{
  "model": "text-conditioned image diffusion model",
  "dataset": "dead-leaves pictures: piles of overlapping shapes",
  "train_examples": 72500,
  "image_size": 32,
  "horizontal_flip": false,
  "conditioning": "text",
  "arch": "unet",
  "objective": "edm",
  "cond_dim": 128,
  "tokenizer": "word",
  "vocab_size": 39,
  "text_encoder_width": 320,
  "text_encoder_layers": 6,
  "text_encoder_norm": "layernorm",
  "text_encoder_norm_position": "pre",
  "text_encoder_activation": "gelu",
  "text_encoder_mlp_ratio": 4,
  "text_encoder_head_dim": 16,
  "text_encoder_fused_qkv": true,
  "text_encoder_bias": "none",
  "text_encoder_qk_norm": false,
  "text_encoder_parallel_block": false,
  "text_encoder_inner_norm": false,
  "text_encoder_positions": "learned",
  "cond_dropout": 0.1,
  "norm": "layernorm",
  "hidden_act": "silu",
  "widths": [64, 128, 128],
  "blocks_per_level": 1,
  "scale_shift_norm": true,
  "attention": true,
  "upsampling": "transposed_conv",
  "init": "xavier_uniform",
  "residual_init": "none",
  "optimizer": "soap",
  "beta2": 0.999,
  "learning_rate": 0.0018,
  "beta1": 0.95,
  "shampoo_beta": 0.95,
  "eps": 1e-08,
  "precondition_frequency": 32,
  "max_precond_dim": 1024,
  "one_sided": false,
  "adamw_lr_other_params": 0.0025,
  "max_grad_norm": 0.5,
  "max_steps": 14300,
  "batch_size": 64,
  "epochs": 12.6,
  "lr_schedule": "cosine",
  "final_lr_fraction": 0,
  "warmup_steps": 420,
  "weight_decay": 0.0,
  "adamw_weight_decay_other_params": 0
}
Rows from block 3 of the denoiser of a small text-conditioned image diffusion model, named by matrix and row number. Rows with one number belong to one channel. Each number is 50 + 12 x the weight over its row's rms, rounded and kept within 0 to 99. All counts start at 0. After the name is the row's rms in percent of the matrix's.
After each channel's rows are labels from the 100 images, of 14976 (inputs lightly noised), where the channel reaches its highest value: "top examples" is what is common among them. Only what is clearly more common there than usual is listed. The data: dead-leaves pictures: piles of overlapping shapes. In brackets: how many of the 100, against the usual share in percent.
# convs0: first 3x3 conv (model.mid.0.convs.0.weight, 128x128x3x3, each kernel summed), inputs 0-63
# convs1: second 3x3 conv (model.mid.0.convs.1.weight, 128x128x3x3, transposed, each kernel summed), outputs 0-63

convs0.23 077:52 51 50 68 32 68 56 23 60 53 69 48 36 43 58 42 57 25 72 62 19 52 55 34 65 44 34 34 42 56 70 45 32 51 62 46 37 55 40 55 45 66 49 49 39 29 54 43 63 56 66 43 67 43 50 29 60 45 54 48 38 39 51 40
convs1.23 078:32 46 39 48 58 31 58 66 55 40 44 49 46 44 57 65 43 43 28 54 78 65 50 48 54 59 36 58 61 47 36 55 77 67 41 50 60 52 51 38 33 61 56 35 54 52 55 43 30 43 50 68 53 76 64 55 36 54 38 54 58 51 34 42
top examples: vivid (52 vs 14.3)

convs0.39 126:47 31 38 29 54 50 47 34 49 48 39 15 57 44 57 48 54 51 60 35 58 58 45 83 47 50 43 53 49 65 41 42 53 67 68 48 50 43 29 34 41 43 42 55 30 42 49 27 54 30 59 61 60 35 52 56 46 56 42 53 47 66 68 59
convs1.39 139:53 46 51 69 66 59 48 46 78 37 35 58 51 33 41 66 27 28 47 49 54 45 62 59 50 67 62 53 67 57 58 48 59 47 35 46 47 44 48 42 41 42 41 38 42 55 55 28 51 44 26 50 43 38 50 75 35 41 61 51 44 75 62 42
top examples: mixed sizes (60 vs 33.4); pastel (57 vs 14.5)

convs0.113 091:43 47 44 41 53 45 39 39 40 48 46 33 65 40 48 30 44 56 73 37 63 47 67 64 54 63 46 50 56 32 66 39 43 65 48 46 57 76 48 62 59 52 55 50 37 41 65 44 70 59 33 62 42 47 55 62 35 68 51 44 59 45 28 43
convs1.113 091:21 70 57 51 33 34 65 41 51 56 53 61 42 43 66 68 47 47 54 75 54 47 44 50 37 53 61 59 42 43 41 52 50 27 58 45 53 25 70 37 63 28 61 62 66 53 36 50 24 50 60 34 57 53 57 48 55 43 63 68 45 42 62 40
top examples: small pieces (64 vs 33.2); vivid (34 vs 14.3)

convs0.101 105:52 43 53 46 42 26 20 45 41 34 29 47 63 46 73 42 47 61 61 68 32 57 56 48 67 42 44 33 51 66 46 49 53 50 48 39 42 42 41 27 45 54 50 43 64 49 41 38 45 49 57 41 46 40 61 53 62 36 74 32 43 60 25 43
convs1.101 097:49 51 51 39 37 71 61 39 59 62 62 49 44 56 28 61 28 49 49 46 51 52 41 62 48 31 48 58 60 28 54 53 39 40 50 26 44 62 52 76 55 48 56 60 46 60 40 46 49 53 44 52 51 51 62 39 42 58 55 60 63 50 77 23
top examples: dark (34 vs 13.7)

convs0.37 098:36 59 66 40 36 42 54 54 62 57 53 44 29 79 34 56 42 50 69 43 43 59 58 30 67 59 63 54 59 31 52 43 48 76 47 47 33 57 53 35 43 62 39 58 40 50 32 17 62 54 26 40 30 39 48 46 49 35 45 45 52 64 44 68
convs1.37 104:44 38 43 76 37 47 45 42 47 46 42 38 50 35 49 44 54 47 45 47 55 58 72 90 54 72 23 35 50 46 47 74 53 36 48 31 50 43 50 75 42 40 65 48 52 55 33 63 50 21 67 49 64 59 47 45 65 61 45 48 51 46 56 53
top examples: textured (67 vs 40); mixed sizes (60 vs 33.4)

convs0.1 092:38 58 42 60 49 58 53 42 69 49 45 62 43 63 66 41 31 50 75 48 60 56 64 41 50 74 46 37 37 29 39 46 30 24 44 16 57 44 71 46 47 42 51 33 33 34 60 50 36 50 51 35 40 62 52 70 57 45 46 67 57 63 39 48
convs1.1 098:47 45 51 69 38 48 69 17 53 57 63 65 65 58 50 29 43 42 60 51 46 66 48 49 57 49 54 47 41 42 45 71 66 49 39 46 34 37 61 35 46 48 48 55 48 61 75 51 46 51 52 64 53 36 57 39 38 33 52 45 49 65 58 33
top examples: shaded (85 vs 50.3); large pieces (78 vs 33.4)

convs0.80 076:40 57 29 57 38 60 72 46 57 39 55 47 34 50 45 69 23 35 50 64 63 55 58 49 69 72 48 64 62 50 50 53 55 64 42 65 52 65 46 56 55 67 36 61 42 61 67 60 41 47 50 57 45 45 58 47 40 75 40 65 53 51 63 44
convs1.80 083:50 34 45 71 33 34 61 61 55 44 48 57 72 45 51 20 68 52 24 52 47 28 68 65 59 45 64 39 46 52 44 41 49 50 53 50 59 27 78 57 56 40 58 40 69 49 45 58 56 45 55 47 45 35 47 70 68 65 58 45 46 45 40 64
top examples: dark (32 vs 13.7)

convs0.17 100:43 36 48 51 34 39 46 52 61 47 51 36 45 59 60 70 61 42 60 60 79 58 58 50 57 50 47 60 56 44 75 55 46 72 40 43 60 43 66 45 38 47 62 59 55 78 45 51 51 50 53 65 38 54 50 73 58 61 45 66 41 35 52 60
convs1.17 101:67 62 42 51 74 45 64 62 35 49 50 67 54 56 49 38 71 69 46 53 31 53 48 37 50 56 47 42 33 27 44 57 59 32 46 43 47 49 33 57 62 54 44 43 47 35 66 59 68 44 65 44 68 64 65 42 36 55 59 33 48 65 63 47
top examples: shaded (81 vs 50.3); mixed sizes (66 vs 33.4)

convs0.76 089:44 63 53 61 55 63 69 55 61 55 64 57 44 57 44 53 42 69 31 55 61 50 55 51 45 42 33 55 58 42 50 37 59 36 63 40 44 41 54 54 53 53 70 67 61 49 45 40 55 50 55 47 51 43 50 36 54 49 29 62 52 48 59 46
convs1.76 086:50 50 35 68 73 54 43 37 68 46 38 36 34 61 58 38 72 31 51 42 55 44 46 66 67 39 59 42 44 68 58 52 46 65 58 54 40 60 55 51 42 32 45 39 32 32 61 28 37 26 35 56 53 57 58 43 39 57 46 45 45 55 42 68
top examples: ring (25 vs 4.9)

convs0.58 118:50 72 59 82 43 48 60 72 42 59 52 62 54 41 42 39 50 50 36 68 60 60 60 69 41 43 26 58 41 42 62 67 37 49 64 41 33 34 48 57 71 72 66 49 47 35 54 46 36 53 86 59 62 46 42 27 58 53 37 45 33 31 34 56
convs1.58 129:44 67 56 48 50 64 93 47 55 49 60 60 38 57 48 76 30 42 66 47 61 37 46 52 31 44 69 50 43 31 49 44 51 48 61 45 48 64 59 41 23 62 46 54 44 43 49 50 47 39 28 62 40 47 34 51 48 56 42 57 59 53 58 37
top examples: textured (86 vs 40); large pieces (66 vs 33.4); dark (41 vs 13.7)

convs0.33 091:34 40 74 53 59 35 48 55 62 49 65 66 40 70 48 55 32 49 64 51 57 38 55 60 69 77 61 73 50 71 45 46 79 59 40 40 58 56 16 48 48 34 65 47 31 49 64 31 39 64 56 36 55 40 57 35 51 48 67 65 61 60 37 37
convs1.33 089:73 43 48 40 51 53 55 60 46 62 44 38 58 42 62 58 73 59 58 28 43 44 43 48 54 38 53 51 58 18 62 52 50 60 33 43 51 36 59 37 45 66 39 53 57 47 56 53 38 47 39 71 68 49 42 65 57 54 28 49 54 66 42 53
top examples: vivid (35 vs 14.3)

convs0.96 143:43 28 78 29 44 27 53 55 67 55 46 46 30 37 48 56 33 60 49 57 77 45 34 33 57 49 59 55 56 44 80 50 47 59 71 37 48 50 62 62 62 57 58 68 32 23 48 44 40 52 52 49 29 38 75 54 53 58 49 59 50 66 67 66
convs1.96 122:51 77 35 41 66 62 43 49 41 39 47 39 53 73 50 36 67 50 21 49 25 32 39 96 51 66 40 42 56 50 30 45 51 61 43 32 53 52 63 57 26 65 42 49 55 44 58 58 69 41 50 61 60 54 49 65 50 45 67 46 49 61 50 23
top examples: grey (75 vs 14.4)

convs0.116 099:43 62 72 54 83 39 39 43 46 49 63 57 26 30 47 43 47 41 51 36 62 48 34 60 38 45 50 59 27 38 33 51 74 31 59 39 48 38 30 73 48 41 45 48 37 43 70 48 38 48 27 58 60 54 25 58 58 51 45 36 48 40 60 57
convs1.116 103:70 30 57 58 31 52 44 63 40 57 34 48 54 55 48 46 48 76 23 54 27 67 58 43 65 35 65 41 47 60 54 66 32 44 42 55 27 77 50 41 52 52 62 48 46 53 49 38 60 60 64 39 33 36 44 50 50 53 28 60 65 49 30 55
top examples: dark (34 vs 13.7)

convs0.36 087:43 37 45 29 44 41 64 48 55 64 52 44 48 30 60 54 54 58 35 32 66 69 44 56 46 51 64 52 47 50 48 44 56 44 59 44 34 57 52 31 47 32 57 49 67 50 47 65 58 59 44 51 53 31 33 48 68 58 59 65 44 62 68 48
convs1.36 091:69 68 53 63 45 50 17 44 42 45 58 51 38 59 30 26 59 28 63 64 49 36 49 38 49 48 34 36 40 62 66 36 46 64 29 49 44 39 55 66 50 59 48 57 49 46 27 45 62 44 44 42 47 53 57 57 40 51 51 56 55 30 61 62
top examples: vivid (33 vs 14.3)

convs0.15 080:46 31 50 66 33 39 37 49 46 53 62 39 50 41 41 25 54 64 96 55 59 56 50 44 70 36 41 70 63 45 39 47 42 56 48 38 17 53 62 62 60 59 70 55 53 49 34 56 72 30 47 40 48 44 60 42 68 68 52 53 40 55 68 60
convs1.15 075:56 61 52 55 42 60 62 24 50 50 61 45 60 66 44 63 45 50 38 49 31 40 45 69 50 73 52 39 43 31 70 40 43 45 39 47 65 49 40 47 42 41 29 40 61 63 55 46 29 81 31 58 51 43 54 53 42 21 40 60 71 50 78 40
top examples: small pieces (60 vs 33.2)

convs0.66 105:44 63 64 42 67 48 36 46 34 61 74 22 56 56 57 27 46 45 62 50 55 21 44 58 72 21 40 26 54 43 50 55 50 64 52 63 27 71 76 57 44 36 47 53 31 41 36 48 59 73 54 44 50 43 50 37 32 43 61 59 65 44 54 43
convs1.66 102:39 55 40 35 49 77 64 51 74 54 49 51 29 73 24 43 49 52 58 83 47 60 44 39 43 52 51 57 56 43 69 51 47 28 44 49 48 33 59 40 49 58 37 57 54 28 62 44 42 35 36 51 52 62 63 71 38 64 50 60 76 44 60 51
top examples: vivid (44 vs 14.3)

convs0.18 081:25 53 54 49 50 68 59 63 32 69 65 48 54 74 48 48 51 47 37 38 52 57 29 35 42 62 33 38 51 59 38 28 40 64 51 45 67 54 52 35 47 38 57 37 36 35 52 33 31 68 34 59 42 40 57 42 51 45 63 67 31 64 39 42
convs1.18 083:71 48 51 65 52 61 66 48 58 58 38 19 47 64 48 48 53 44 61 73 25 35 49 62 45 34 42 59 42 40 44 59 54 42 52 31 36 55 50 48 20 57 43 45 72 56 28 56 58 51 53 62 50 47 37 59 32 28 67 57 29 43 40 40
top examples: pastel (42 vs 14.5)

convs0.51 105:54 47 50 38 41 42 68 37 50 57 45 49 65 66 48 42 41 32 55 61 33 59 86 45 59 63 53 55 67 46 55 43 46 74 52 36 37 52 59 36 62 44 38 66 49 50 62 36 39 55 48 52 29 49 47 67 34 59 51 75 38 46 66 46
convs1.51 101:63 60 51 76 43 44 27 52 78 48 50 20 50 45 55 38 64 55 40 47 66 38 29 51 69 69 32 35 52 66 43 46 46 63 52 34 74 46 60 63 46 58 45 38 46 64 53 63 59 45 50 41 74 37 48 53 79 54 34 57 49 32 37 56
top examples: dark (33 vs 13.7)

convs0.0 113:49 34 43 35 50 46 39 59 56 54 56 36 40 62 63 40 58 56 44 44 52 27 37 69 58 26 46 45 59 51 80 48 49 47 40 59 62 58 49 49 32 38 40 53 46 55 68 70 62 52 53 60 72 39 65 33 42 52 65 55 57 44 77 38
convs1.0 115:65 65 54 70 53 55 92 47 54 51 57 46 55 37 40 58 61 55 42 71 51 60 36 44 46 74 59 63 27 63 09 40 54 63 56 51 49 51 37 42 54 48 66 46 49 36 53 43 50 32 60 56 32 57 38 72 42 32 34 41 37 63 50 33
top examples: grey (55 vs 14.4)

convs0.40 096:57 53 65 46 51 41 57 49 62 53 56 39 49 56 54 59 68 30 37 37 47 72 69 48 64 72 60 61 68 42 59 68 42 54 21 63 66 74 49 36 54 32 33 48 57 32 35 57 66 50 39 60 53 67 47 41 48 53 39 51 41 65 70 44
convs1.40 103:55 52 43 69 42 49 20 56 45 72 47 52 42 43 39 20 48 63 73 60 43 58 55 44 40 45 44 47 34 56 40 67 58 51 45 58 49 32 45 75 38 42 58 66 50 46 59 49 36 57 42 46 63 50 43 58 66 61 43 45 41 42 41 53
top examples: dark (32 vs 13.7)

convs0.92 099:48 45 51 83 34 51 88 41 39 60 34 52 58 54 50 61 40 50 46 61 59 55 65 51 55 77 42 46 39 42 36 36 45 44 71 53 39 65 49 67 58 51 37 38 75 42 28 44 41 43 37 58 38 54 64 47 59 50 46 64 49 38 52 42
convs1.92 092:42 59 55 23 49 52 38 57 62 40 42 44 50 57 52 36 62 65 53 51 56 61 35 52 73 47 56 58 34 49 46 53 65 38 32 46 65 47 58 40 27 43 57 36 50 57 53 41 23 59 49 60 54 27 66 66 51 59 34 25 50 55 60 53
top examples: textured (86 vs 40); large pieces (81 vs 33.4); grey (39 vs 14.4)

convs0.124 089:32 59 59 50 40 41 72 48 46 43 74 63 33 65 26 57 48 70 62 49 53 64 33 41 51 62 51 74 56 32 49 46 46 54 54 29 46 56 47 20 33 47 59 48 22 41 52 36 58 52 56 65 37 60 43 46 62 60 38 52 49 47 52 55
convs1.124 084:46 09 68 53 51 42 61 57 44 47 69 75 44 51 44 48 45 46 54 55 23 52 52 63 59 28 63 43 33 46 47 39 48 63 49 67 39 73 57 53 56 69 53 56 37 39 76 46 73 44 59 67 49 39 65 33 71 42 48 37 44 49 53 46
top examples: vivid (32 vs 14.3)

convs0.7 082:48 51 58 43 48 43 40 58 54 60 34 72 43 54 56 46 45 46 43 54 57 41 51 35 65 66 41 40 33 43 47 30 46 63 57 58 64 47 51 41 71 63 61 56 45 56 50 31 37 43 44 73 46 49 32 58 60 45 53 44 70 54 23 52
convs1.7 077:60 55 43 59 58 75 59 44 44 49 56 45 67 52 49 61 59 67 68 34 58 53 44 55 45 27 72 46 59 60 50 43 49 50 40 46 34 57 66 53 61 39 44 49 66 66 31 64 55 45 59 14 53 32 56 71 45 74 42 60 46 65 58 43
top examples: textured (66 vs 40)

convs0.93 101:60 43 62 47 44 47 58 41 52 43 57 60 42 39 35 39 33 46 67 45 54 48 54 39 52 51 49 34 59 52 29 33 52 47 27 59 50 46 51 36 61 65 32 40 43 43 33 58 57 28 57 42 57 23 47 19 31 33 44 42 50 67 61 71
convs1.93 103:57 64 28 31 68 62 69 55 54 50 49 38 56 40 55 31 38 51 29 42 48 44 43 55 39 32 55 62 53 56 65 63 43 45 69 58 27 33 38 50 37 37 55 45 49 44 59 37 59 60 49 68 49 58 66 72 47 66 58 56 48 29 36 32
top examples: large pieces (93 vs 33.4)

convs0.121 110:41 46 51 64 54 56 47 44 36 45 63 57 43 53 57 44 68 57 50 44 50 50 47 58 50 40 40 27 46 70 76 45 36 31 45 63 59 34 54 51 38 45 67 63 65 43 53 55 47 70 48 48 46 46 40 55 39 37 36 79 41 64 40 40
convs1.121 097:55 57 38 66 38 31 45 47 31 57 15 48 48 54 42 51 50 61 60 34 66 39 58 60 36 50 54 45 67 45 24 44 40 40 43 52 45 67 49 37 57 65 52 73 28 54 53 50 59 33 50 69 41 58 51 39 54 69 38 50 47 41 37 49
top examples: vivid (32 vs 14.3)

convs0.10 095:30 04 45 49 48 32 44 37 51 43 59 55 31 33 56 35 43 32 61 33 49 47 52 46 52 44 63 30 61 45 42 33 61 28 48 58 55 46 40 71 34 61 52 70 67 42 61 35 50 57 52 48 39 51 40 59 49 58 66 53 74 53 56 59
convs1.10 093:61 80 49 47 51 39 68 54 40 47 47 56 54 43 57 56 55 66 32 30 56 50 42 38 45 64 47 76 42 49 53 56 37 47 52 54 59 74 77 53 57 64 47 45 38 60 63 74 51 44 62 64 47 52 70 52 66 61 52 45 22 55 46 30
top examples: grey (34 vs 14.4)

convs0.45 123:54 67 46 43 65 61 55 51 31 41 56 38 61 58 41 48 77 65 57 28 42 56 45 61 49 48 34 33 47 67 56 46 52 49 67 47 75 49 56 60 46 58 56 34 47 77 57 72 42 47 52 40 49 58 49 41 39 62 48 55 51 36 48 42
convs1.45 116:61 27 62 47 46 46 68 48 62 57 59 45 35 35 46 47 43 72 48 77 64 69 56 34 32 36 77 60 61 64 56 44 50 45 74 57 30 58 41 30 60 43 44 46 44 55 61 45 47 47 56 63 47 52 42 38 56 39 58 70 54 53 39 60
top examples: large pieces (93 vs 33.4); shaded (92 vs 50.3)

convs0.84 098:59 52 54 40 59 47 48 63 52 39 67 66 54 63 54 47 73 41 48 34 28 59 61 49 44 69 55 34 48 30 49 56 51 44 43 51 48 49 46 59 52 34 42 51 60 46 56 68 48 56 45 49 61 73 43 56 48 55 66 43 69 51 52 76
convs1.84 097:37 28 38 39 39 38 23 38 54 64 39 55 40 57 50 24 38 68 38 51 53 53 49 35 49 39 54 64 29 50 50 52 40 67 67 50 58 72 56 55 34 63 68 49 47 45 65 46 58 32 56 42 71 47 48 50 56 36 21 54 48 38 41 44
top examples: large pieces (98 vs 33.4); shaded (98 vs 50.3)

convs0.98 125:39 54 34 44 60 52 56 55 29 42 66 47 63 49 52 65 55 47 75 21 37 54 57 61 54 69 55 61 63 50 75 49 62 45 49 62 56 51 50 62 39 51 41 34 64 80 89 55 41 42 50 50 40 61 60 63 45 45 38 32 37 47 48 38
convs1.98 120:71 35 40 55 57 54 55 54 54 71 57 62 55 54 33 44 29 38 51 47 42 47 47 33 61 50 41 46 42 44 44 23 48 60 33 65 63 59 59 38 67 50 51 37 58 48 39 45 63 53 38 48 59 60 37 59 37 46 65 51 57 41 45 46
top examples: mixed sizes (72 vs 33.4)

convs0.120 114:53 49 30 58 41 52 44 50 23 44 54 33 69 49 46 39 63 40 48 68 59 44 54 56 46 57 48 51 28 48 73 51 40 39 65 43 43 58 40 39 49 40 44 44 59 40 57 32 35 46 66 62 35 32 59 52 52 47 58 39 39 59 32 52
convs1.120 101:54 50 58 35 42 56 49 51 26 64 45 33 55 59 49 34 58 44 55 37 39 54 49 35 38 33 53 55 44 42 23 69 42 28 42 44 79 60 36 48 63 48 61 62 30 57 34 58 59 69 55 48 68 54 40 46 48 61 52 48 54 25 35 36
top examples: grey (69 vs 14.4)

convs0.64 103:29 32 57 43 43 56 54 25 43 57 51 54 42 67 58 58 64 50 66 50 65 46 28 45 52 62 58 76 57 36 25 51 54 51 35 48 41 70 43 53 54 47 75 62 35 35 48 32 55 49 48 32 28 70 44 38 68 48 70 54 54 70 35 45
convs1.64 106:81 78 40 60 44 55 18 65 50 45 43 51 60 45 50 35 53 48 49 43 43 51 47 58 52 66 33 43 43 75 73 45 53 69 18 56 81 44 66 49 34 48 37 58 64 60 52 51 54 56 28 34 56 41 45 56 55 37 41 53 56 41 53 65
top examples: large pieces (96 vs 33.4)

convs0.75 103:53 37 50 52 38 39 51 41 30 36 61 59 70 40 31 43 52 58 80 54 47 71 50 58 51 61 44 61 66 27 75 56 48 42 31 61 61 50 58 50 60 70 48 47 65 53 38 62 50 42 19 44 38 45 42 40 56 48 43 60 35 45 48 76
convs1.75 108:32 52 55 41 46 46 58 38 63 57 54 49 42 51 63 34 52 34 61 54 71 24 46 56 39 37 61 53 35 57 53 51 59 55 74 31 24 46 48 61 56 38 56 51 56 66 56 62 60 41 72 60 62 46 69 72 29 26 48 55 57 45 59 33
top examples: grey (48 vs 14.4)